Rows from block 3 of a small image classifier, named by matrix and row number. Rows with one number within an expert belong to one neuron, the router's apart. Each number is 50 + 12 x the weight over its row's rms, rounded and kept within 0 to 99. All counts start at 0.
Before each expert's rows are labels from the 100 images, of 14976, where the router gives the expert most weight on average: "top examples" is what is common among them. Only what is clearly more common there than usual is listed. The data: numbers of one to four digits printed on busy colour backdrops.
# router: router (model.blocks.3.mlp.router.weight, 4x384, trained with AdamW), inputs 308-383
# up: expert up (model.blocks.3.mlp.up, 4x384x384), inputs 308-383
# down: expert down (model.blocks.3.mlp.down, 4x384x384, transposed), outputs 308-383

# expert 2
top examples: length: two
router.2:77 43 50 40 31 66 34 69 43 48 32 38 37 56 48 59 38 61 45 39 53 65 51 52 43 38 58 76 57 27 41 53 43 67 72 63 52 62 36 72 59 55 42 61 68 40 49 68 46 56 42 53 56 55 42 60 41 54 42 59 38 32 46 60 65 36 54 45 54 51 52 56 47 69 44 55
up.0:46 59 70 40 42 51 68 39 65 50 49 43 33 43 70 49 45 34 52 30 26 77 61 55 70 74 62 43 39 50 42 49 58 62 39 64 28 34 39 52 35 33 43 43 61 23 20 66 57 51 51 71 56 51 59 47 55 38 41 34 63 54 57 61 75 60 38 34 39 55 42 48 39 48 42 41
down.0:52 61 58 59 39 46 63 71 51 45 46 56 62 52 58 38 72 49 49 46 29 52 41 37 43 47 30 51 20 59 51 51 43 33 50 73 61 36 49 54 67 42 50 55 40 43 41 61 41 49 58 54 43 34 48 26 48 40 45 49 48 56 39 41 42 71 52 51 58 38 33 19 69 56 44 62

# expert 1
top examples: length: four; white ink
router.1:47 56 48 31 67 31 57 50 66 54 37 44 39 39 59 48 56 43 47 48 62 42 79 52 56 68 38 40 57 33 46 53 48 61 51 36 37 67 51 31 63 65 76 58 33 62 50 37 53 49 51 33 40 62 59 44 37 33 36 53 55 39 65 36 54 57 51 62 38 63 59 48 46 48 62 66
up.0:57 54 36 25 50 67 41 58 67 43 58 57 49 80 47 46 62 41 54 17 75 50 60 53 51 35 58 39 51 46 40 35 55 27 55 42 54 52 76 58 47 33 33 50 48 42 49 42 62 28 47 57 35 36 55 51 33 23 57 57 34 59 40 41 61 73 38 16 38 47 57 44 57 56 49 45
down.0:52 67 40 51 28 43 55 46 57 53 40 30 35 56 40 33 35 66 64 45 52 49 51 60 46 60 34 70 48 58 34 41 69 22 61 34 59 52 56 51 50 41 39 34 66 55 50 46 55 55 63 58 61 46 40 48 74 59 55 63 60 59 55 56 40 44 42 65 65 54 32 37 58 60 46 60

# expert 3
top examples: on a plate
router.3:39 39 56 41 54 45 44 74 40 53 51 52 75 54 56 42 63 45 28 48 55 28 53 49 57 61 57 51 41 72 63 33 50 37 46 43 50 32 49 39 42 50 34 50 47 63 30 43 28 27 57 60 38 56 42 50 54 63 41 51 35 58 50 55 42 46 54 41 51 46 42 60 61 41 63 52
up.0:58 45 57 50 62 55 22 63 42 26 56 43 32 44 59 67 45 71 45 72 48 40 52 49 38 66 60 45 60 37 55 53 42 44 72 62 37 39 56 60 39 38 33 53 40 23 44 46 41 61 50 36 43 36 38 53 52 51 48 49 76 52 43 73 40 59 60 57 47 61 45 55 58 65 53 29
down.0:54 48 43 40 31 61 31 47 50 64 44 55 62 58 55 47 39 52 66 49 35 73 34 73 37 39 50 65 33 32 59 46 36 66 55 46 53 61 64 36 68 47 41 51 44 33 63 60 55 54 51 63 46 40 45 56 38 51 64 57 34 51 39 37 47 55 69 70 58 33 59 24 52 35 33 57

# expert 0
top examples: length: one; last digit: 1; first digit: 1; green ink
router.0:29 52 43 67 51 46 60 47 37 41 64 42 42 43 47 52 37 50 65 61 42 60 45 46 48 42 57 26 18 47 59 30 67 57 29 75 49 40 40 34 52 56 48 33 37 38 52 42 65 46 19 44 59 52 52 50 47 44 58 35 67 53 43 35 22 58 63 42 51 48 41 50 57 31 54 44
up.0:67 44 35 55 70 64 55 42 60 68 55 55 49 61 46 53 51 45 45 69 29 43 47 32 47 35 43 43 53 36 31 55 60 60 50 43 42 55 66 43 54 51 67 46 53 46 35 75 34 60 47 30 69 61 31 43 45 51 60 41 61 51 69 59 47 52 49 51 41 24 52 33 54 45 28 50
down.0:64 55 49 51 77 74 59 58 45 47 49 52 53 42 27 43 29 45 34 51 36 59 38 46 54 56 63 53 37 44 49 41 33 40 60 50 57 58 46 53 38 41 56 67 73 33 42 62 71 19 46 53 38 61 57 43 35 62 39 67 58 56 55 61 49 37 77 44 37 47 42 69 33 47 64 67